From a checkpoint of a small encoder-decoder audio transcriber: decoder activation swiglu.
Rows from block 2 of the audio encoder of a small encoder-decoder audio transcriber, named by matrix and row number. Rows with one number belong to one neuron. Each number is 500 + 40 x the weight over its row's rms, rounded and kept within 0 to 999. All counts start at 0. Numbers have three digits each.
After each neuron's rows are labels from the 100 clips, of 14848, where the neuron reaches its largest size: "strongest on" is what is common among them. Only what is clearly more common there than usual is listed. The data: strings of digits, spoken by a formant synthesiser in many voices.
# u: gMLP up (value half) (encoder.blocks.2.mixer.u.weight, 576x192), inputs 32-63
# v: gMLP up (gate half) (encoder.blocks.2.mixer.v.weight, 576x192), inputs 32-63
# out: gMLP down (encoder.blocks.2.mixer.out.weight, 192x576, transposed), outputs 32-63

u.82:529460501452462486502502516540494547440474484487506494439453552464473549467464480539513469477563
v.82:551467512488559541453456484497478498555607536498467597558500466516479529530543600581555499478519
out.82:512526470547576525474574588470545495537490467520537452540469492539538513515542456527501535453503
strongest on: "six"; number of digits: 5; last digit: six

u.318:438497487519427475560497443465458539517471479598459536502576484460528527598554508496541538543536
v.318:548488490528482539474481448431522502502498500499464543535482545456475543546510515521536503531524
out.318:509522552527535445429431451502527527514442581474460556520493429498472500425507547493527432450458
strongest on: "one"; first digit: one; thin (high-pass); last digit: one

u.472:500442520469507474470523448527496580549523591452520523489488465483515515471416543561496531449503
v.472:508505477499488494432426492475479461523570525455461477533487489535493526520529476488452471567483
out.472:460540512489495514517506456606457506483380505525459452421557536551487541474540533524480499480550
strongest on: "two"; reverberation; last digit: two; first digit: two

u.481:485415514430519449432545492555436506448509477460532517463503527482473520420438506512491463454549
v.481:524426544464488467486478461584451454458538527462537536386494518493459539474509450488414488520447
out.481:402543451564467497476467468516528453490474478478442543465515436455473529445514504554522432512475
strongest on: number of digits: 1; pink noise; white noise

u.304:490500509480458556543497470521484516519549530550476513494568534504512553553453620527489558504509
v.304:527487418504433499558503520466508521524543480553478504428593546451492525535510560539563550483518
out.304:507549479536493509533603556440528468507557478514517427564487504533545445551497422491440532518546
strongest on: "one"; voice: child-like voice; number of digits: 5

u.526:498488465528484409527481471503558517481505505474470476513477457518514542485490487496511495535551
v.526:536487587412518505428532464524438451495503495465557508477469517506529502458513455448428533477434
out.526:440494529443512529464421526566460498463499557468516454536510519589490445519405546397441569527451
strongest on: number of digits: 2

u.159:459514472478502482526436446485527454518458524568499528541491556498547452554530523443472573546543
v.159:477518508548484461417446504534528498472434438459527500472507524510457465437554441533529457566374
out.159:530437509470456514552538461446465544531554452482522452382535533496480521505482466529491461517477
strongest on: reverberation; "five"; voice: deep voice; first digit: nine

u.490:509509520504500527460560536498519487605517471559481462444515523496495541525448534493562498488547
v.490:510410564446572531428491484566462469514500524460572519444478538474492501451484500502476484465463
out.490:397522448497460503536508525479504514483469521495512463547541468538506459558444534474496532497520
strongest on: number of digits: 1; last digit: eight; clipping

u.426:526545529536544551420477513492515445534473531474503526519507510541502519478473511543491409511453
v.426:504573559534509574441462440495480519452472498531527592590612453548427486497580502625473477482461
out.426:433588579420549526551559460482484498515474451540519547543497491503471466551510462448502572470506
strongest on: "zero"; muffled (low-pass)

u.207:496525444518526502528543515432533515492493492481475464606451514543513481501472511493514543467520
v.207:495503541431510467508471574472575467473422599462484500478451513481577439483497498501563462551585
out.207:562456510459477504525532501489496533498474456524559481492506508547518441507457563563491561443490
strongest on: "seven"; quiet level; last digit: seven; first digit: seven

u.398:508472508503446503508452487482537460465546448486510476466474470528511467485479490435520518520549
v.398:540419535474477463406418470531433453469505487498522514437575538507453462507526499447492513496478
out.398:495544503479532543476456500600463466499442591449530491509536504588521504489456562424487521505460
strongest on: number of digits: 2; first digit: four

u.298:504518499594515487480525504535532491465532474512428484486498546495465489522591470541531497547509
v.298:526479525506548541485451527538450507494531480515525513480485608498556508525527533560536481530500
out.298:500564510490514464459533503441487449535638553449458538522441537458565483509449470477495574548520
strongest on: "five"; number of digits: 5

u.458:451526444499441457528461476426523524529499530580475514561438497512579409496518436515436539529559
v.458:521465506532507508494493523541530558452489524432553474500564470541494475441499497510498390491445
out.458:513416490498444449535490476444527553534564436464540487458496492481470495488459477471500459489455
strongest on: "three"; "zero"; last digit: zero; first digit: three

u.5:498456562469488485507512509560510473491423489435567517461469482455487536467463487503471455468485
v.5:544440583431543525443510443560434471514465521454565511454492536493509485458499494475457560519471
out.5:434527424530493482501488503472537473511513501484415565504520478430531510469483519527535481577492
strongest on: number of digits: 1; rumble

u.309:463565505538496504543521434463583489519487501554490514613462445489517478527523451472489502518505
v.309:539491448553503457494514551480553552435480413472439532474526495473460520455495487534618416520476
out.309:531456479438465511444459482503470560509498529539479450408545600446526506482458574556486487480468
strongest on: quiet level; "nine"; first digit: nine; last digit: nine

u.453:512457526555444550503435493532466467486495501523501501478535477495467552554468553493501488520481
v.453:541454490515522508421457535451440454517567466460475586483485511498437540480546525547526457469496
out.453:469555524467534559518567529482480523527512482575496447520490540548521510540569453550510561527489
strongest on: "four"; number of digits: 5; last digit: four

u.208:561491461562528488510549533529594477462550520545466478544426452443510544482451413498487436492558
v.208:513497523481502486413452526517431492528617497543482522459554494517483552560536480551474472538466
out.208:570548521510503544486519549515465507485457505534532487500536526478480590520597556520531519462519
strongest on: "six"; quiet level; last digit: six

u.434:519469553532540570434446492468553458469563477527491540436471461458452558564492519516491447476440
v.434:492512526462524559465446482484500490526627521552508565557538502514472513498558533515499473503445
out.434:534567551494552601483503558515476529504504505541507506543534551535511521554619489561570561503488
strongest on: "four"; last digit: four

u.98:506489513456504534408515488532496501477465448437487543484532515448473611501454460506503447480534
v.98:502543556492503485462497525538514445421424449526522512455543632501477485485566489463516490551476
out.98:440552496546527482458473504459498469559519532499427536496540425463482533416502512533565469496500
strongest on: mains hum; first digit: two

u.235:484484494546509478532542559475519431452501515479565461536439604524535457548508510432536529565526
v.235:414408509442497495428484463505443477505445563482541518446476510492542512465522499479416542512461
out.235:483466494503476527496492504517487477552505553469488472514562511524546549516419587454478502531489
strongest on: number of digits: 1

u.460:524500502514484479556535454510460541542456528492435474525422459554522555555526418499477520502484
v.460:559540513470458475472437432507451464462511513530509525470483519536472628501523449529450459486496
out.460:518455492504468606491499546509427516498471502513547473466499564472459483503441523556555496414459
strongest on: "eight"; last digit: eight; number of digits: 5

u.497:509538510475537597458508479491427551481575474547541526503491514553411525552506570493498516483459
v.497:499426561459537499467489502562526469517468545499555509448496528476493532429490523485477516473486
out.497:420545464500535524421586531453493517487515450557525443507471565523549487529513479533486478561442
strongest on: number of digits: 1; first digit: six; first digit: seven; last digit: six

u.248:468468499528500526551506512446521472490520499542426476540482450505454453536463493509500435435535
v.248:506479526547511480511421507482509565487545602548421565552508482574487539559529494492519526533498
out.248:471508464539505543420490523469487500482500485494538559501503510522462534499535510651540500497471
strongest on: "eight"; last digit: eight; muffled (low-pass)

u.551:511447534475506412442475473538489449553539487468488544486483500497509495478490535488477492498524
v.551:517482566490516503460481457559495519504602542488477558438539489444547563466483460547463458524560
out.551:497432504541473495519455497548540484459451452453563482480529442503471502458509535460512488469475
strongest on: "three"; reverberation; last digit: three

u.322:484524549506523456479525527562539462472492457432483504424480528463482473441587439441506443519517
v.322:530464529445565564439539535567472480546567502483525514479445613493540526487483510492498546488492
out.322:471539472502503470490499499525531536468594565461471464477453500534548504484377487474479446561467
strongest on: number of digits: 1; mains hum; first digit: four; last digit: four

u.190:471520537520456534523507489525451510475533464514522523414603481504532540556471507497498535494524
v.190:529427538511527600487510549543521501507495461532530554466481586477509506496528523571509504477450
out.190:518536479526534574486572574466502538508526480541533452551495545593526502544546528553550537463471
strongest on: "nine"; number of digits: 5; first digit: nine; last digit: nine

u.395:466504523490553505374481495535537484479524522441520520483443522510542486467505553561486482548497
v.395:487527456535481475531498474492487490425508513583493470507497520492494502606504474483523551563550
out.395:550533503459490465512510523437559457494598512504525536501456490502480524507456404472542542557441
strongest on: "nine"; number of digits: 1; first digit: nine; last digit: nine

u.149:521427488555557519512505509573555571512533520477491508475523492492497508497459542567498449489466
v.149:469491564518561493416484514529463462476463457480466619519494603452490462463515496529459519498503
out.149:426499520477564522534449572576529493462493539453497501563498531496515403541410516412468508513548
strongest on: number of digits: 1; first digit: three; last digit: two

u.305:516515480510459404544376488533532455492573518575504449467524430487509534491459412510450581568528
v.305:470470482523545500430496516459467532525522541478485530482538518533512471439496580578522478422495
out.305:623515445502513482458571556444476525452539516500521452512503547573465509524509585548525491516421
strongest on: quiet level; "three"; white noise; last digit: three

u.260:532493470500525512424434478543427496520545509523482502452548507473453541561543499541540414536452
v.260:542470524500517538487415546466483442520630497522511560498609551526468471564536515504483485500487
out.260:518540484515532575467552540475488508518510482566511500542510546532480509548576506547551568509491
strongest on: reverberation; "four"; number of digits: 5; voice: child-like voice

u.171:534477449548483513463445513537497525461488448519482523517507559502491521482529478566488481522462
v.171:573455532543501473534445445536477465468557577526484545494505577565468480566539499539475492528465
out.171:471570516500516510484563506503471548500453509541576541523626476570438564551584570544570559502502
strongest on: "nine"; last digit: nine; pink noise

u.410:510519507510483475502522507491498476441487506487518461481485483516494503525467484507518506514554
v.410:507505462514524504509507514470456546534580514550450477598615516511483479500499598536515478454565
out.410:493564520521522520439587477493528515480502496532514519522490482527541563524590479474490541489503
strongest on: "eight"; last digit: seven

u.205:556524552446489533529513568568449525481435461507566492536514529534488459491562487510480476453464
v.205:542492564518522485482470492539474514450464479465544571499556576474454466432564516481494460504515
out.205:413554426528532509469544541382575511529555474506469549555491523464499481513476509506554492500546
strongest on: mains hum; number of digits: 1; muffled (low-pass); rumble

u.240:454591509514540513459551485462507557476536509475476506520485559472554502479499501490560476556515
v.240:427442457595479475548492523534494527460511510506594532511514498542496426505526440440448494530495
out.240:469506494535523443512453429522541520536470522521502558510492440509453509504529437448482477515508
strongest on: "zero"; first digit: zero; last digit: zero

u.535:479516516512522510479481513525540505477470507462558440532492462594528505462509515480515440490445
v.535:501503480521506484507498584522488550454540467473503436531481494571516484430473502502527493479517
out.535:585489454485549480506539505482491546503522497532500468412544573441529474466444545562533477489490
strongest on: quiet level; "six"; number of digits: 5

u.128:538434487518484503452486525548502508503513506540484468419609546523451541570468550593516448551535
v.128:540453533535571568471476495539528519514558482591496532498500522453500518537528554533529471442445
out.128:447586469502531495471489549518504493487475486529518502546473520541487497556542478520521524509516
strongest on: last digit: five; last digit: four

u.166:480544500539534557531547491482524487511458488497478435488489570540550466538514464434538518545509
v.166:444443463483460483547446498484412509434491468526557491543471449520443496591507469490452544466450
out.166:461453482581602539507479517495519541538446508511439544528513496439519498491547567462514441483540
strongest on: "zero"; last digit: zero; first digit: zero

u.92:591488484535524544479496535541433453502596465545463498425533529492440545524570477530545466529493
v.92:520459547475523566476488516551439435530511515495582500452481554514512527521534474444493538540502
out.92:576533496551540572484518551493481517542501489568516524555494535498494523569599519571564540492509
strongest on: number of digits: 5; "four"; voice: child-like voice; "six"

u.223:479495559430524537400499505444451463495544489488502553520455554506520452488481516504436551507468
v.223:471465533529569491435498529550555581494549528447562559513492514507530453467472497488530425511495
out.223:513422536510528491530405487565522495504484518472580479548471471543484463457481531407458512472478
strongest on: "three"; last digit: three

u.111:478466546463506615521429503484459492509454481560543511480544492463473500571456540513448513458441
v.111:567484515542537478456468515498450473530540435549527552535525479471393532572518547533506488489446
out.111:550543519539545471491556488380452531508571487502495466552375501505500496510578416566524521461484
strongest on: "four"; number of digits: 5

u.530:557507485604482534519484461493512498471446419492505537472567449476466511485610463506517415478503
v.530:548494482525519584419460516472450476489548511495529543499560503527437521503584535543562457519462
out.530:428551546423518451491480529552514516479478519459538521502544442485525476437550517445474550472489
strongest on: "seven"; last digit: seven; muffled (low-pass); first digit: seven

u.59:550522539520492514490510458543484472476437474499453499495507444497505501525562456469584429426480
v.59:610467526511524603447486495539457475500547477484508525475518569480442554526527513498482518576434
out.59:511568487481506477498417524528478544476476521529527521516619512550484515493570509482512549496422
strongest on: "zero"; number of digits: 5

u.151:466435444444515510521487482557526489463500546510479528554485469534490521534446500511512467509556
v.151:544474525520526539396463500424504477525585451494462525509519515469499544548520554502535428519434
out.151:505480523536500512525470504574427536573486479440550514560553513525499493504556440565523506488512
strongest on: white noise; clipping

u.196:507506531523522519487499505514485512513574504572512490481555571492461554565530542488506507527522
v.196:515477514513522555474464515547451487516486437488562503444574541501486472506593547498491460436481
out.196:412544493472531507483575514433554514482501459528545451527431508571546452487508483484505509481485
strongest on: mains hum; "five"; last digit: five; first digit: five

u.95:458502527526492539418502472533449521526538561561434520421523490476440537562474567559528465485441
v.95:498479519493508572460417482493443506487536517552443556497559474492430566538500527529520497482423
out.95:511537484543566551472518586472523480526556456578478514546431518470562499588540459514511514530506
strongest on: "five"; "four"; first digit: four; first digit: five

u.70:562487505508534517419494465490454547447525446511475478484521575539513459502503519562507476538465
v.70:513492511459487602460455518483449511522507537550462524455518529502435531532524515564508502492410
out.70:544547507553496555494503585507493495529499519536532517568576502512498535543587518553551569512546
strongest on: number of digits: 5; clipping; last digit: one

u.478:541465547516501466561489508502506501430456452519531504511510503492428451440530461558463446444451
v.478:459518536504481572407448492490508486491553464580537509510566543587453483525597498498467475501428
out.478:559569484580496511480478519447507503473462495514473563550570498530495532547613560527572498454507
strongest on: "six"; "seven"; number of digits: 5; first digit: six

u.87:540522492530470496480504542478457422486500474562514430437434504490481481523537491511510542533479
v.87:562468556517541520461519514534432448493507546501540479469498533564498526513541538479491526497490
out.87:388453527486495502453474553548548412463510537467487480487527560519525530527452532437544495546503
strongest on: "four"

u.337:544434439559519455476521518515519528530556555430461545443526547461521528476469540544577453520543
v.337:537463554467516512487475489597421428479474474496534544507512579480558483491584448446468503522438
out.337:428487523468500509506445508599468530464503553505507453565540508525529403527454499412413582480515
strongest on: mains hum; first digit: three; last digit: two; first digit: two

u.462:452525477569535441445510523550540565465474488468437496466501491466475532462514510545569464506576
v.462:556569520536528476499466508467523506485589580552427537579438522505516511550585433527558489562560
out.462:484481495502530485442516496494513456537536521487480586525484467480558467515482459435427564496554
strongest on: "five"; "nine"; last digit: five; first digit: five

u.6:481476469558458490463512533533556459529510512529448461430468464466477561542449540544500507470532
v.6:520433544511520491540474503510366505475530538514532505491566522530500496489598505532492504439454
out.6:418579534510566500533512533576484507481514530464477508547561507513491415508420538472507502570529
strongest on: voice: child-like voice; white noise; pink noise

u.247:575538554508492565555475543509456441448475489463538534459508537496471525521557500471500502536423
v.247:528534498521529535417463453496442517510520488531448553438569469494423527538551458504562542524494
out.247:564520598433580523450458526521489480536527519515552543547449518480489508509523505488513559530489
strongest on: clipping; rumble

u.225:454497455537573469537493479522519516482433541527509514509509428476477491543358462513526576556463
v.225:574467548559564569472447494464486468505594490514485503462502542548507526533531519542561480502493
out.225:591513569530497540422549540552427521546497508488537489518508514487466568506629486545583466514517
strongest on: quiet level; last digit: zero

u.455:514457497450490536514457542536457478478530497494572498435522508518496502527470539478433495516435
v.455:561468549490462533471442486366505482526590482535443558478456458443479527587569436547465522532514
out.455:493545575504531497437566493472491529582495486500543512588519540571462471525516526526516588497521
strongest on: "three"; number of digits: 5; last digit: three

u.193:494473478461490498549449521454523484536512503531493494572417489517510483568467521471439583503490
v.193:487549494524431455530524493442490494564505468551511468459578528533521477580470523521477556516548
out.193:531575518532435446480505468459507443521539566526428502490498497479466552495492432539539451566538
strongest on: "one"; last digit: one; first digit: one

u.306:580406559503413463538462464437525458545513517493547463491503450492506527499492455514480478476530
v.306:551447528503456497495415459472451566448527514489520549502591475479471494439580492591506474448468
out.306:509498515450488516487520523461421567487469501447525500541504468546498526458596552541591497500483
strongest on: "eight"; number of digits: 5; last digit: eight; pink noise

u.218:549450471519478472492464508509503422535467558479486487442453485462500503473516475561484378534509
v.218:553460514458500561475479484537466454531522513498538441455490577491517542500506473419465562525465
out.218:471558608448570568468530516530505552472553493440509489517505484511525479472536446479520552542501
strongest on: quiet level

u.86:487521505535546516431505529522540564506526542505459529481492460466483525508445557550576472470540
v.86:516469466485510429472498534449508532524589557469424489557493428505498503510469600579509463441534
out.86:462500484554558543441495553475543437453466463491510575557404473516548413446525525550548461461521
strongest on: voice: child-like voice; quiet level; "seven"; "three"

u.550:542439502470531566443534505476534525525472483484519582544432493466528468480486583486510545442508
v.550:565457531484532587443499501515448516575548517500528454487520454523452605527488509513459503465440
out.550:493491461593540445473460543488527437453466476455457599519515520466530490443515525482516491517519
strongest on: white noise; reverberation; "three"; first digit: three

u.54:646462534525495557449467471537504471472533510493529540435535544499456590540534551535472451495470
v.54:589511507495510480443397452538456509491532540485429546450549501537434548506516444567488490529459
out.54:556511562491550563504518513508497452526504481510497541546456505501534512512547579530558559506546
strongest on: voice: child-like voice; number of digits: 5; "four"

u.127:501490518480484560511467502479487532507458513508484459478516586475561456499529474536466501583504
v.127:546494481550484509510412462522543502443447537539473532472513569475500469523568443510564520537510
out.127:500555514492429480515512463517524475414482495566524542504517461539438509536537498473450536460461
strongest on: "one"; last digit: one; first digit: one

u.37:486559498494476523520540504498529541466449397557528513483572496477531481504552497465566485501569
v.37:492597507485506573509514503485498535455518422577531475526513509510523493568619461461489511526473
out.37:447547461535545460548563523436538512466485495504464476577474525504564424493527454476513522527535
strongest on: "six"; "nine"; first digit: six; last digit: nine

u.42:515465470457449553478526499524519519474470492515488473494561493521429516502486475597449481555493
v.42:551455524469502548512425536497496503461541432526540490458611547508512483471565514487473456521496
out.42:528520440559523515501577566414577504541524484533468528543495480484548550504514518535507563455513
strongest on: mains hum; clipping; rumble

u.243:474468452567513513488555507572511524511504525496459502461484533496430560518436519533540468503493
v.243:513506525497500538439434510475468533500585481580544491542534502514454521524545483519482508595448
out.243:463552501519553513514480579536516507529532504552508514559511528514594431506506502506409565557575
strongest on: "six"; "zero"; voice: child-like voice; first digit: six

u.53:481438518466516512540506504493519520555478434475581452425453477525505454506467500538537476395415
v.53:561486563510507491453515513513397476502587493528497591488498535515451551536578514563532470510469
out.53:553533497529527514467524528458496533557478500494509519548523491566445525527624497513583528555517
strongest on: pink noise; last digit: two

u.483:567528444531487535471464468541439478461566491525482489453524542490405563521511503578535457497460
v.483:510465499487481558447424524519436518552556519542484516485522480515441521553493518590479482497441
out.483:526550515503542591499533546510467513538486498553514480501553556553531503548561542577519590504509
strongest on: reverberation; "four"; voice: child-like voice; number of digits: 5

u.231:467552517515458551507560508455506534529515464528494458465580544523506540559475531528494516489491
v.231:495461494485509491454455524534437495522616549444468487498592489525533527493465507532449444481504
out.231:509512483496470485525577555440542484460521468448495450481471524500545506492487480520489514511518
strongest on: voice: child-like voice; number of digits: 5

u.131:486484472499511435510545493544485535537551465474516454492439440505512528513485422467475521529609
v.131:558499518539534576441506488458467475533600490466493541481509536542441508518581511568521457507447
out.131:564482568516480532437524533552431484507520493462525517479515526517448590528594471545586520481461
strongest on: number of digits: 5; last digit: three

u.394:434510472478528468517536461579502533413576529552526515479438469541504528540368474485471575534570
v.394:577485513499550552453419492481427470506577546516499501464491528518475531565549494552515507501486
out.394:594525532519464504416510539485514524517448543479576448514504513471500558582667519531556488532515
strongest on: white noise; last digit: three

u.200:484461483562442502432420512560498413477524488463524468500528539538457562471494512510456456530409
v.200:580501517528506547468417518516445478540599476512505563547498462526454544564518556576530495455420
out.200:528604542526530431552561483547488504485452532493465562559597446530518535470589548569530529477580
strongest on: "four"; number of digits: 5; last digit: four

u.126:544504525564439511469432451527525489479485493513528516465560524496427566497519462588485443482444
v.126:499449490484561498439444525523439513498568521472510489474496576503481515483540504565559460474426
out.126:515526498516487483474523537492515469475507498485493513547557454547502573507572569524573542481484
strongest on: number of digits: 5; last digit: four

u.265:484599520483524510458477478532460536443462497489507478464598456493406511476531435520519432514394
v.265:494476520463576526461498529562494469506447481487500501442514556449506502479553451442477483553497
out.265:436551448514511461521530500484547522519559517551456479485548492488551495466477468470467486544472
strongest on: mains hum; number of digits: 1; rumble; first digit: five

u.52:547493506444441539567473445475431468518480546485488516510468495431543488541522448436462556539543
v.52:440461536527469514467472441460478506515500486516489602523530472470460508476482614534445498479519
out.52:524492478510523407445464482529479494495501530476501523480526510502445525491510552447521462464419
strongest on: quiet level; "five"; "nine"; thin (high-pass)

u.338:410436451540525505495517517490583515494505488500507567521452551508532536524421509518574503489492
v.338:560548545528495560408464566499517466507558424547516540500555530483468504536565525528501494490473
out.338:521527509498543507485513500512465549512451504476516515551502445511497491465623407542492493407565
strongest on: white noise

u.117:460563549513562519408507499556514542522507522435515527507496519518531475467474565580529452464488
v.117:480507466501527530551515539496456539469539481569534535543502561519503478538476549502502543506506
out.117:515522492502550466548543546455575441469545473479506540493453488480479478504446412478546529557471
strongest on: "one"; last digit: one; first digit: nine

u.169:430514528490530454500542488525541510462536552493546461535461502486512572487388477557512489519495
v.169:560429475543516499454459480492500508515575520451448480421499529505522490479591531556537463488519
out.169:565484493549483548446512510526423534495513498506538485501527510491466542548614468523536499524493
strongest on: last digit: eight; last digit: three

u.12:530493525491517552499499476521474464504498548537506547415578552480474563499514557554498489484496
v.12:555476535461527573491492511570475427540483509478562507468475568492541547519523473453488493514457
out.12:471546543460505511444502546448503622524560485468545453608453513510470443494562445504476477482509
strongest on: "two"; first digit: two; last digit: two; clipping

u.302:482517498471459511506483507523452522465475438496530514481519519479466561496501463536489495497507
v.302:505500491559529560455500490466484499505558531500483522581501482529441526593540514566539453454501
out.302:589515461572527518485570596425575465524508459544481501555443512499535502522528481520513519459500
strongest on: "six"; number of digits: 5; first digit: six

u.418:519566565510476447533496540530469487474443500458486468470502401466545522451559413530489428475538
v.418:576475540425517584418495502553435514529475490492529536498531522478464472493488529473451562513428
out.418:480528561436515542458463483541457465510549563494502485461506570554524495510436532403445571565456
strongest on: quiet level; reverberation; first digit: seven

u.186:541514540524487552483481464556460484442523465533451518411566547483484529499559483526568462501460
v.186:468457502500560530471488529515507513492423537524525532481499599522517527540450529525532483517451
out.186:556530516525511581486512556506460535527515465561504515540516521525500511583563519556530573487510
strongest on: "nine"; first digit: nine

u.325:599496521497503528461492501538457517488542482512457518404578530491482550539595473534515445533475
v.325:471481512494497556476425483507444559526543504551435521460615468512407586533521519544538489482388
out.325:553523501514530595485500550502502487498480473554533555542497523503470491558557538530547545482512
strongest on: "nine"; reverberation; number of digits: 5

u.255:442506449515437519532411478488479549514482481567506494539516503533494444545523507516443490482487
v.255:533502482569511480498488495478489465435476557449447505496520625465526464523658450519555508546494
out.255:570541455565504499491578569485565404438539459506513536551446527479562509501481488531449500513576
strongest on: reverberation; "zero"; last digit: zero

u.393:511509541441478420542531505532428508464506485459498531476465450544469513470518467471453476444492
v.393:503497543483541514414531493476496512499538477486537556554497522525467498467505546568491475425502
out.393:582477428540523531491513547404484506506557467548494474483473541469471510539487519520556490485492
strongest on: white noise; number of digits: 1; first digit: eight; last digit: eight

u.252:471401460548510453505505495452546496470522551443496497485470469461484574503483481491525500516535
v.252:537507469540532541488463517457490486520519569536439558558512477479489542552510596547565504457466
out.252:537520504480528578451561501510527487448422517514509469502477493493587517516585431514501555416525
strongest on: "six"; last digit: six

u.422:579484574460475469472490514520456516500504467483533426458544512477425532523485483465475523518443
v.422:494406488520486463456423425524485514517506552473515528474607471490467494466518477536508463502447
out.422:534564553456461557478534504465509454510502489527490438520522549503491551557500484550528565510469
strongest on: pink noise; muffled (low-pass)

u.176:522450468556496463505542544453573478472468460482425491470502541440447520483529492495572508519520
v.176:544469546491483461503437445544454415470477475497577527452504558469492481507600434536475500535463
out.176:430528533467533483494476501521504535448572548482491535545501471552553431491439557467452527490451
strongest on: "five"; thin (high-pass); mains hum; first digit: five

u.487:499507474540450531521520467516512437449477426523543487501547541455463499553511422518468483556499
v.487:491466475528535580449485545526526504487455458528537506525491565458479487470536489471502474475476
out.487:521599540515504444488571543505483486473515494463482490504590451512480582501512546573522455443547
strongest on: "one"; number of digits: 5; first digit: one; last digit: one